config.toml
model = "image super-resolution model"
dataset = "simulated grey scan slices of phantoms with and without marks"
train_examples = 61250
image_size = 40
crop_scale_min = 1
horizontal_flip = false
translate = 0.12
color_jitter = 0.2
task = "super_resolution"
loss = "l1"
scale = 2
arch = "unet"
norm = "layernorm"
activation = "elu"
widths = [96, 192, 192]
blocks_per_level = 2
block = "basic"
attention = false
upsampling = "nearest_conv"
init = "xavier_uniform"
residual_init = "none"
optimizer = "normuon"
muon_scale = "original"
lr = 0.0098
momentum = 0.95
nesterov = true
orthogonalizer = "newton_schulz_5"
adamw_lr_other_params = 0.0011
ema_decay = 0.99
steps = 5500
batch_size = 48
epochs = 4.3
lr_schedule = "constant"
warmup_steps = 270
weight_decay = 0.0
adamw_weight_decay_other_params = 0.05
Rows from block 2 of a small image super-resolution model, named by matrix and row number. Rows with one number belong to one channel. Each number is 128 + 24 x the weight over its row's rms, rounded and kept within 0 to 255. All counts start at 0. Numbers have three digits each. After the name is the row's rms in percent of the matrix's.
After each channel's rows are labels from the 100 images, of 14976, where the channel reaches its highest value: "lies over" is the class under the peak. Only what is clearly more common there than usual is listed. The data: simulated grey scan slices of phantoms with and without marks.
# convs0: first 3x3 conv (model.enc.1.0.convs.0.weight, 192x192x3x3, each kernel summed), inputs 0-191
# convs1: second 3x3 conv (model.enc.1.0.convs.1.weight, 192x192x3x3, transposed, each kernel summed), outputs 0-191

convs0.148 109:131139155174130129105104123170130117133119139161079105113142132160137101110127137117127095141152106146120087108139072123125123127125119179085108142113133147127153071150149102138108154160104144100117070134158145143124126084113127174119121142129121114132153116113131115084132104172133100111136154104120140138202120122127124137156156142118104146142149143118118140157105094119086143102120120168157108159152174143115099110103111129161113093114110188135150153109138160098128108120152100144144166125112105137111186152170154126137122105108163110118137127120117109154130079162132126072
convs1.148 099:127098098130147117165136122101134143138117154068174168142115140113122132138108109142126135122147142128136167134130187103131160122143129093196163131116123088155110118108122161101141112104126126131153186157099093114110130136147169103129124136123140143137083142127134105164150187074145149158133096111140108123060124128106121120101148112131149121104086130168138127141152138142162124175126150108077169099098116120124135123144142140098103148140163097109080112147133113134137150127131185131146101152117138148126074141126099141103131138149109117142139111113133140123134170083119108165
lies over: organ

convs0.78 087:129118116215123139155120174119106078110118121165130121125102128144095152075114121146139109160098111104117162124189134106126139151105139116155172144128131146119118144127098141106139126147158124117142150142112118130130118094128164144075060103099114162085148111143135114117112127164131146120143103138110120133160086114103119076128109190126143091112134141113150176088094116102137157152165166127166110127144156149133133153125159135116133122111146130104143147125132118148146123123170144105134095145134125132167160126069141131087128110133128087103129103133161093155112137107143115142
convs1.78 076:146130091070116136116124118131142142118121113132134140124139152133162103161126130121124163139121142146138096146074140153151121108111125146092080121117100086202133140112132104159105130122098152155106138131144110146128120130119118123195154121164111090161101147109136146136124138113119108112125152156149132131127173112137133150110168082141095164166141112139116093148145129132119088108103083163073133136110086116113120120111138100139130135156116149120110099096146146127098120139091108109138149105119151105121109113199143166171110176100110115124110135157084175126093102153098152121
lies over: lung or cavity

convs0.101 115:125110117085123145125149145107098145140119163104084112170134144144171121136119134109149108126123112132109140126125153128083143128172117135132120155134147115156104061080129140160132138120129092127139083144157145149148157136153071141136146091106126154135136130158125141140107110085126108099131114165142132084150107144156111072135090164102097124097131086128135104130107119099155087114162122149174106108118114120145163125143144130129112127140136148099121101147107149166143113132122150063110135118112154150171174141104120126119174129131136161143114133112151105078145062084137132158
convs1.101 122:166120101079135126113127108186130109152137123183120163124118138095107141075089108143143157154130149131143154135138105103153111102138107119107124123153134115117153174172143137110132099150154143130107155136135132114096088074090171080099159130158092114088094154113102145138121137120121140135117139106156122148066115149075166167116138131141153118172096150155120140152137134142093165145128098125088124133126151137103103106097107102123138098089097146166129126130151120097090159119128092154121128126122107113102108150130140109095079137168114109144134133109119127148119165113111130098
lies over: organ

convs0.44 093:120108135166111141121108114142121131114132108134249136097119154142125150133125115117142109113095116149136121134108137170118124143145128121152113106145116116103145121149108111138107118111067105152129113138132112129117132115126163162122075144109169099154114162079144139111147175171141152139159139160129107116124118131075111137116081162132098110127108110110138143111083125150107162153135194131138144141139116136136145142105162114130105152135159122156095176089153133128151124138116108160089073115124107118176164109140135099141124123121152126105122086178144135126145161143129111144
convs1.44 086:144118148071156102110122157113148138179144164155098087149142107122171121151129131148146140133167108115129135158140133088123176150126122146133160131122104139159108119094154132156115168139181121127131134110122167138124127130136144120109091168164091133102094097146108129140138102081114102130108112119126139147161116120161143142114160123138156106124159158134127125156112131106130104107122057144094102112148159121109129124161109145114166109131103077117168097167114130114104108122105147108173163129155162153118121142105121162117156106154118145169148196072106106130109101120111138110
lies over: air

convs0.25 094:160115162163128112095156154155122150088147118120155161170113135109114123148132135134089124125145150111127106155074134129135130133085150158127117134130142107072132111139080122127147131127134170134144088130133149158130151148124122160117140136131162137176123123098067125127096144164111137114142166102118112122153109107137140168118079132146147137158121112128126117153170140152137050105125111115115142099133118132151096092099128120098121169112144175107114188112145161154148103167115106138122138135134138097099131106147129137141160137155076069140147131116109115146074116146157120168
convs1.25 088:106143128105120111147085102093109132152103144130105095165119106137130131131150130106135140131132077131134116115169137115163128150142089117125159131120107126199129133129186132111092113115101060121107175117114112127133107130133145123144106106110104112094103115153193124118122144124133129157120066145158166099128136141125150079139162130153107155087100155145133151161111111115123203122124144161154117152165127123127148151174116155147130101160121074176108093136113119126123145114135106113134092122136131133121163124115128102129091136096142186094106143114159121128145109116103126116
lies over: bone

convs0.109 097:081132127119147128157095114138125138090101137141190104171137118064142105182081132114131158176119149106115126075128129120095113151209124140101136150163133113125116112145114141134131105134123151106146128172131135119133135111117109141111154111139112151140122131113146150131139144133074103149103119168128141136094121086166097102112123112150142156130122115138120103146135118105108105214159078127133104106116129147153111145136112099119131121058139104124176096120145141141095139121136131109097113131119154148194129115127144117104125117150111140121131157172122135146123165108149125136
convs1.109 120:154132112132106124066133121139119110140159150118064117109162121188145123056141111156135088088135118152137115166121134101150091107087139136166114150113105146157161124091124093098119146138138136155129141110128137156147133136136123138177115131136174113134138088166094098113126130129187156073142125114156131139155142138089145115144114150117117096158141121115142171119140124134151123062141145166123132156114150127126133106123112157122134143153136143111085139111141128143152120138108141148169126120145085116107134152093104172148141124106138126139110137108137089103160064144087117129
lies over: lung or cavity

convs0.64 097:146113136067159133113126147153146177114138138132061146169108169118116130100149126137143120089167100159146146139194159128146159086091119107120098099111125118145142142156122156140134110066138137104130151138122154161153089126132123144150082134101152127159122146190143138177098170153126111117133131121153132130124117139086125167109167083138123116128133140128109112124108149103096091083125136146098109095104120145144123101155070129139107101091164066109135168128149143136121127118102148133114137089155113089127137119133113122126138126134113109125147135138121130142125138165106114153
convs1.64 081:107151119173109136143127137103112082114131135106182120122133131119125125173098124138095116151129151120112128125066116119104126166131145166144188175128141134125132126136134099131133123195097102133154111143111116079117161097133112124112140113136097134095085093101128102101123097102107162125131135120091131090150112155201108117145116143113147139109133125157115146154139111133161160154137107081120139157139151143138130138140178095133139128189112140124103087113124088111115160172163140134166111172068139143122123120130166106135135135127148122158140084086127120139153139136142123135
lies over: soft tissue

convs0.26 119:112106061209154122113114084148137143113106160152071143110122176110135078098122112147149103143132117132102107114093140127120106103072114144077118114080090099142134169138099099172115104137144134121114119109128137104124149135127145152132148157135126126157143103110125142136142149127117110133123134115104119143134102114156110162096121058078099095118100116115133149148147117141140111129120130142129104108128108111139087127108082140134128108126124107112151096084124133091149141132075175134118137093113096108090081100152145143162136150115090115110142112149098141108120140139117119111
convs1.26 129:109153131100090136156147164138148117079115075091141140105135109124101163155119146123120174093114161139135092110108101142122114163109132091117129153134127174149138098174149117103109140135145141159150121106096141130154165125145109142113105106142150135117127149135091125107116105107124111087162117100129137106113115117107129126141133157114136140084098128129124098112109147120147185136119154064110116120120152153089130134129177135129137140123166084123128173159140173145123094165145143127160130143087114182138157086114204100141134118144119113158156132153167139149123123095138135167
lies over: lung or cavity

convs0.144 096:141103134164127135150141139129107071132132124087151086153074119131098177118113143141134154131124121148126146122123130126134135169152130113132123104146138115140158128132151109138137116109090137115141152143106102125104106132119111072128087100112129100095122143131133104134148129184109157131129147098105157085103077132162087115145197155135141097111146097131135146116155114145148143142136149126161144139094091145136122157107138109122139160120122106166140135139128118121146112154155081076134156161146136152139151145179110144113097104103152100105117139110160129231143131127084116102
convs1.144 097:120134142145113153134153158118177171137108092174152145105152168123140097157125132111144131169119131095122160158137132124118117103121137132115118151109133134099116055107130118138139130135123096117134112142169176106145139126157131140088125157131137155155126140110086140109110174103153090131138111138125096163138136107068146168100107107103134155111100168118132161132120150116140116128128138151124107111157138118107131090191131126122123083139133141103099146116129137140105141095142172131115121111112104119135107137097158128134117152166113152138195092139105119036106093126168124157
lies over: organ

convs0.179 119:097129096125124130086123134118127152087087158164200069151121129124151130147123158124115122130144123125113095060175141101188144132119122150142142096131121127132145166120127141153104142108095136135150110106103131121132125103138072110113097138099160117135147089119105145131136147129116131132121141120131110102157118129119086161154212117147133125106101112131136132146091161132125110188107140154120121155131131148096082159161126136127125109136096059099139100112144109110099117131165116123149097154129139111174105123110147116132129107129099097102121153151142117134102182122133134103
convs1.179 097:112149121132103101164126105155104101165153121094090155133133151160072138087103086123121159113149111145123121125118105149092126147153126129094138194095121097126143112151107115094146119146142118138120157159106130145132126123133135206137162142153129170138124121143133083117127105118153121129132087121145176096120165101119147080095112134147158121142169148144152132125145105087124134109151107101106156104083138099191147094094109130147139150107140178166175107122141150139144165170095126094140119123157137116130166130152151140125104158138144147130113134117131146114132094133127143158
lies over: lung or cavity

convs0.135 098:154132097108148120122094109118129109160117159135087151205088079145111156125154129118109157108115165141125120104149120164141115123132132144108179154094120097100131079114141101159150149102119146128155085120140144117137130098154154114144143143112142159143136095163125132128111146081110164131110147100121163149137138109147139127134129082101134112149131075094135104132210161120123101150171099147159110124097133142144123142105096136126124122116142100116136142142142101101108141129132148136130161132166122122241108126130124134137110121124104169112144135150136098121140128135141146129
convs1.135 090:125081143151110151113177164169164132116140093127139114089157140125130140098118128116147142163200106135128115154124133102122134120115106117096099090142132171149134143137111168130109129115138096129103147132124105116126138147106132148099147145124090119136103148069104121137176102159138132155137124159154083115094131134106143106100148163125115104135080157190084108169087128140136141122075143138097149119140140131138133112141164103136089140134129183160165091132120148133150118141126132127133124119112125113102142143100150124098134135127141084182098123130103130130088157080116091087
lies over: mark

convs0.91 109:113124065140118078108101121145134158098108131087173140155159174112136132135149131168178122090116140174086139103094097143108106115109124141114150131076101135116139089171150085142110143128123104106155109118154110119128169103130110123113143114107148156118108110121145137141133128114125159112127117102089109105168132135129150137110152103155129075137129122117130156091073108106092144187143106118125122126099134139130143162103133131125137102125118082138125135120138144114158103110144084116142126088108152102188143121136118159137102123159108136082152152081095098120127172124115097109
convs1.91 112:133118168141152154104148136117121090135117139128101128129086105120133160084143108111115139151137118093136116156102129115165132117119104132141118130157163121148110151070090139113128115124136184138103146133099154119116098193121132161129104150124108099151142147090108132117103109163116110118128156200124132168120113117108090105158119099098088145103126161120099104204170141107139127090109134137134126093155138121108110117147115137145127133108116122087118080104116100144073117138118187148086110162174089143136121127110131111133129119096127122167078145126145123138142121122160151147
lies over: lung or cavity

convs0.181 094:113166119158153116148103099100128108155156167127149126148070111150100127147097119115095093113139152107167125108147132109145140137126171114129125116131138142144116092127134113104101143167077138088081126120143119113142092150159104099093126132157173132131148120128095090124114133090171143091128110101137127127076106108110141103128106126130134137113111124139146131162143117144170096191134117132172159152126127156114125116150154102099151100134082147156106195128159135143119113152131140150162127133149075151102109095105106150123157108122126140082124077120133109136142174091101142133
convs1.181 125:154134132082132129120143146157102178095153136111110155133149156081126144097154166129163150118118104121109099149131135154117167160107114128136142115136106105093126134107143113153151126093147098132176129158141142145108148125096130133158124124126119102161117121108145174148147158121076119160135127125141097182122102108125132148101129123118080126115166143094139143118110096124083170077140120115116083112099108105147097164140138135126131126114182155127144067122111127086129126097136157102097091112073140100126113169150113102125134190112129099171124149102132144147112093152142120139
lies over: lung or cavity

convs0.51 103:105136107157115140110108135129168109132126121143204172130097144175128146171118157110162144109119109134122144114159129115134127148088136154100140136107144142102139129124151132107176133169107112123180090118142141137157131118087139160115130142108141133177089140117149118134123112140108147139105118122094141167162138159124100112146168093144155116149150157144096125141166144130069211148167082164137168110159141102094132140127114111113162125148088144142125080123138133108117135130162138108108120140142098079113137134124100085119106114122138120119115137135130123131120196111105149125
convs1.51 094:143124128119138099139140137104071160118136132111110071143171103096143129118154100142098100149147150109135128156095129159134103116136134112158131125144117121164107136146103142156074144121164166121114182129122134135092119149144129080154104081155130137050159106136115122122140168106151123125170105122143134080102138116120159150139121173123107129125084098086135139135088128152175040136120159122138121134098164144145117144117132142135124158112154099134118192121136122121137119124111140138159102134131144165140118124133143166140163118186126139118133143121148125132124096162137113128
lies over: lung or cavity; bone

convs0.158 092:104154138185162106136105131123120148088093145142123084075138120091089152159171112134103144145119115114131163168168121121168124094119126080112119129067132094102116120112156138150130129102150118099138147146095156123177145111117140170121159140110146121162109102113106112129127125121163113138123121131129082123132120145141127175134074140153157157122094136103135123140113120167129166148123127126097159153132119161128088142156163155133142073132107129130087098097133135162117150156149145129120082123140134118202159104104131127147148094129128095134115145157127159129131127171137147112
convs1.158 095:150103147060117119133156106114162125154143120133119126190118112126167111112125133138134111096157125150129121084100104132115110137139132168127171121196110176140141145165098133101077137161132146135089105077131115165097103149124118144159074127135115113135148111146135140129118120137128145135150120107101133115084154145151106105123173127145119110119146132145147111100165159081136128118127138178137098128123143098141178129106133141106116177106134099155188162145103148101113091106087112131097164113166126123116118134124121115116085166130108159118126125146130114115110087105102099137
lies over: organ

convs0.35 092:136116135107154125126147146135111082167125139123185111129093127112134144126148126075129107146136117114110099105153141096146101119155119127147076147138074115145124101118147146168150112094153122151120139150103124122095093134083080150087180131145110123109118168166159140119120131136146158087122125135091145130097161140150122174128187157115086163148127104160113134115153102136111151153103138132090120125144098111138114152132160135132136120095157089100158168122104136093112117138126177135160087139137148140057125147144144120105117117157174145125120140091108118114144143138113130163
convs1.35 102:162112097170089138125113136094150164139116080150108129116141152139136093134108122168101110132162105125119168093116154128089143143163137145116152164130149125094160120139122106145098122135133104128116155137131141114130127109157162076143089133116123118153191113103087154134116125146122114141118171110155126138173127114117130138112090110129190107101127150129128134100123127128160117094128133148132100107112139118136129096142085063118097163190178176151101086107178160145121126117117095130125173152110090122121093126102109155136153138132077145127134110142137130149112148098134118110
lies over: bone

convs0.112 099:133120091096106143098110123128159112136093122130222111101094188152136141116149119144128089135109120139138135092102130136152156146214107108160145097156122120180134102145126118116157097100132128138125164135175093157144111131132121137145077147131152143177126099098153144103107129105122102120108114165141124092147104094114129133131185130152110135135141150129146122120106102097135107186137114153157111157133172107105106114141147113148115150147123160129166155138145116157094133153092153136134112109125103151148153153126130122108157137101107132100159108125129124084133125110156123139
convs1.112 095:144128173111122119143140106119107146111185136126083166122132142154130122128074139139151152123096135116119151150163161117113127145118128154104155150116124136086135135095152137130124160148137131133178096141069148085109123110101110119091193132127091111105113142189121120184148147129132171124160144115119119137090173163141114159139086148091144109124153103125091130129175107133107128084166117113071127107156088153145122141129136094111124127112140106143088091134127146127173115141134121118114109137114137111092127144112129122154127120144133119147108181143108127144129088176085124127
lies over: mark

convs0.2 125:130131126157143124145080121100120104128132090138057127131132156126129117102139134085114122155099113133124100123104109107122094151093130119090115107068115092097156121110105106090132106132139120142141124168127120104151147157095201150113120141119131144085157106171139149135125120163132140136121121176171163142140140154133121153080131116117113164186112120113131124082140120132134108126135129109181181117103147119099104109126124098143122148111137125119127168142111106092144133109109116113126090161158129144080112105137186135116132126110150122172136126124085165146137139140149133062
convs1.2 142:119125147096118115133135099150110157136095150145167142123159089144136114148106125179120124129157151086148123099123143153111158130135134144172143152192115164159102122150111142147106131129104145120122124085129124148105085102163051110089161130138108102155104168110129104140145139110151149141119098084071100149141123125131159107164138151120120075081132100134137112166172137137108133163098129151081109150116113108150152122184154158124117152156100117119153100093134115135075118171136116148122127120083105148132132133120129144113122138131145125108112149129162102138123113082107120135
lies over: air

convs0.114 117:112131183180119128103122104131154162161129183074085104109109095102144112133121101120127116137092131134153128159080147134126128067168109111123117125110174129118143075105097092186087088136114127135121142127160124155150135135121136141165089113149131144129137122171131124109140156187105129159118124146116131118094112128123124122107067116121105131100123124160152113163155173110164135126118099122143110111138123137141091113091152145111125118139194104127123086089117145139149139140107118146126124117117142141201125135109156120132147122134133147132138110159115127072106133131120129131
convs1.114 124:168114077125146126135144123139147082135154090205138144167185095147105121143142185149117137115138150115102126111151124129104119147101124152102152126156105111134104079138153124098160149085162143109113116119119147116108136082147094089100126150098133073135104145140141117131123105091134099111148130130120068154146141122149141130124151144164119113148150124105120127131133123142101153178151143153091129143160128132108156165140110079129101134115063115124157172160105156128098142095125134121118160148090101122118109133129128134136117104150143100132175139110120153141082141102137150118
lies over: organ

convs0.48 093:107101137192107108110127131129132180140098111071087130175117123146156110105196106151158113145127111150117152161121140130132129046158096140122134140144104140150142086141099138132131137145118116122084132106162121140120139135135085095097113139120119127103107141160135111100139113133159113146123145098114102108100144158107140158149131152110144094116139136142170087136137136132111121091093124126137111180119190139110148108100099184132121094136137139076164124161130140143114133137135105115136144121125134101141120119098149119158128135120136154104141147065136118140131139132131126206
convs1.48 090:122172151129145152160124087151100109147168126160150139111143137092119153123103123136110145122102169123136127135130132131104128184099135126123122098108161104086134110088143135089143118135158142124156148156067119102142138089125148158146191123130141123148106130129163151147111138114136145082197101174184149128144135094155122094112141111151108156151152140093105175162161154140120134126181150117141143107165109090135095168141129100145114151119111153148098147104136119124155108112088135143141125131116159161133131128155096126119111158132092106124112126129136142114123097122126151062
lies over: soft tissue

convs0.131 095:129143174170132087157142114128088148128115144159140106131100116117113113082145137131135119136108116133133136107146096091111115170128132144190105118129115116090118122113136135104143124155115123150139102162155113108103109082087163137093154115089119142136103159175142126149107152124134132151148179134153147111078119135099111133128135202128147171117136156118135102149136075152134110135148134147109139127102131169145146144157154092130170123112141112160156120153105111127099096087171138126116118137123099134211169152121151126126140157120200123131107127103138108122119142094121112136
convs1.131 104:138117127059122120116134183114141113120122117124123179127170135141163116143087142165120131119116143120157140131121141116150127102114126098079140094121160155145160137183106144151142138098131132133106176106135122136149155177145098140140073146156158097146170137066081119097129108129135127127120102118114143139162109127189129154127135069157102101142120086140116133116125152140125185134113125120096098144117093096144125128142146172113107131178127146121114131138147160104157153155102109117125165117128159131117089101156101132112118115119065130112128134149084142155118143139136137118
lies over: lung or cavity

convs0.77 089:131126154110141105141136125102139139126105184134170125142126146096167116134115140175143081093080132107121108143057116114139120110138118114121096109147140075143136100109122115175122130147118121095099138112161125130156147106118143086121153104115142152104101152169114139110147125099128148091147131135129129101101113121133131094178070086160076084141103112128130129163182115162166106137123141129111108132123099159106146124133127145108131107077108151121122087118139137154139140103111117175120160089142159158100105142139098116145146118145096119149114123154137123088133180112171116111
convs1.77 127:122163107098121134117121137145132133100124076092140103134133133180094136097147084086112123128117114149133115116129127136123137130131128108145138173093102140121154122108122147116139122145109119150104091165132150168159132134191071174143138173133135122156142081102078114126106144173131128160109105133148144104136110126093099149108116134064148156100138140162116138111097128117090117118145106118148132127119136130158117104141129154147140134178117147102111112130092120082146128150138134082128079154108073070131129123133146170132123129083181118091136132126099125151114105132078127113
lies over: organ

convs0.147 104:114085083104140142160156154125139134112147145145093120161110095101121127121124127099116137158162122138115111176148107126137143176143105136110132160125109187129141159139146083125093162167090117156095122094131106081103118095134134159119087150129132119191117113120121128110145120097133137124086136117118138140144092126134153155169180085137182100098131110110174131130115136153111156171144139123163145113130126091144137149094128169149142128123069117140140161105144121106141127127134128105108127139092152130178118149114108133125121113105141080136138157176153111156115110149160095105
convs1.147 083:116150142153110093119120143147127111124129127136189131089102137162124148133167121155189141138125153115134133092117132131155120067111134125159135122132154074116136116118094140133152125071152131089138122166119147183152134155125116148130125096119113136118125159137124134144098141147103119132192117109132099104104179126099136081098133133095071151165101167156077116119101102112124081112106138149120123156110129178121121097177122085129128128123182142113122093176137139150111129118096129137135109098136111144121146124139116148123143152147100141093119101114098155116113158103119157153
lies over: lung or cavity

convs0.146 110:136135124212150112141099160125110120132102125108094088149112127162106124134100120168090089184092107137121129169180087129136123129084153116153120134118127159113121086087156144148126155134089148156116100148130081121066150123100158084133157140147162137139134143134160158087130121170127099129095138130107118136098131099115083129101133145165144172130125130159147136123085133131149171134126189132157146133160124139117146130140132120159125119158105147126119139112129163131088116136179139139131142132116114131128123135138149102145125134120147110111070123160127165118118121102110144099
convs1.146 078:112120129094092141132148131125129124128121121166155192103151142101137134131136174118166154113148153113158132101090168112104140149140122151111125147139149098183147166152105082109152133152137090109129141150129145124163116101177128112122149106083088150137143138068083115180108123100154149137145118126177109121158135140138166110155125100088061106133142126089113133149181121115097109126128088135092110131104129103115105123123154146133157120120153133121123089138125124145141129107082101126111118139123120128130135137135105171100117138132136150153155136090141074146149143159164110167
lies over: mark

convs0.46 093:127179152123096132138129135156125160145136124131092147120124092113159137138151147072119138130097158137090118117168169133099133097121127085127102158115134119137130133135164140123082134162136141128126156144101125135089137119136123144160194111135125152160102141150160138131110156102126147130153157146146094134152109152102089065128098112103118134140152146146108104113136128114124144079114132087147130127163151129096158151106140122137131137162172142156115219110144170127141149144160132156113194137123184111181143108131138103143122122122182143149113154124117106116143102120123125130
convs1.46 071:127106118140139127127123135104139126142152131130177136174118138120093122139130088152150106138181138135180135140061122124150126143139146160140127091168107167107132118143092136151176126074137123125099112156161132114167102130120162140123105171115117131098147095107137135128180118178141132115132113129103149132153139103126158186169135181161130106124119083121153160132125182135132101172144132176116131164093107139173126132163111134132148105129131122121119110152122090120129105106115132105151070122124101143140116102116123138132093111123100148127157109138133187130128184138138145111
lies over: organ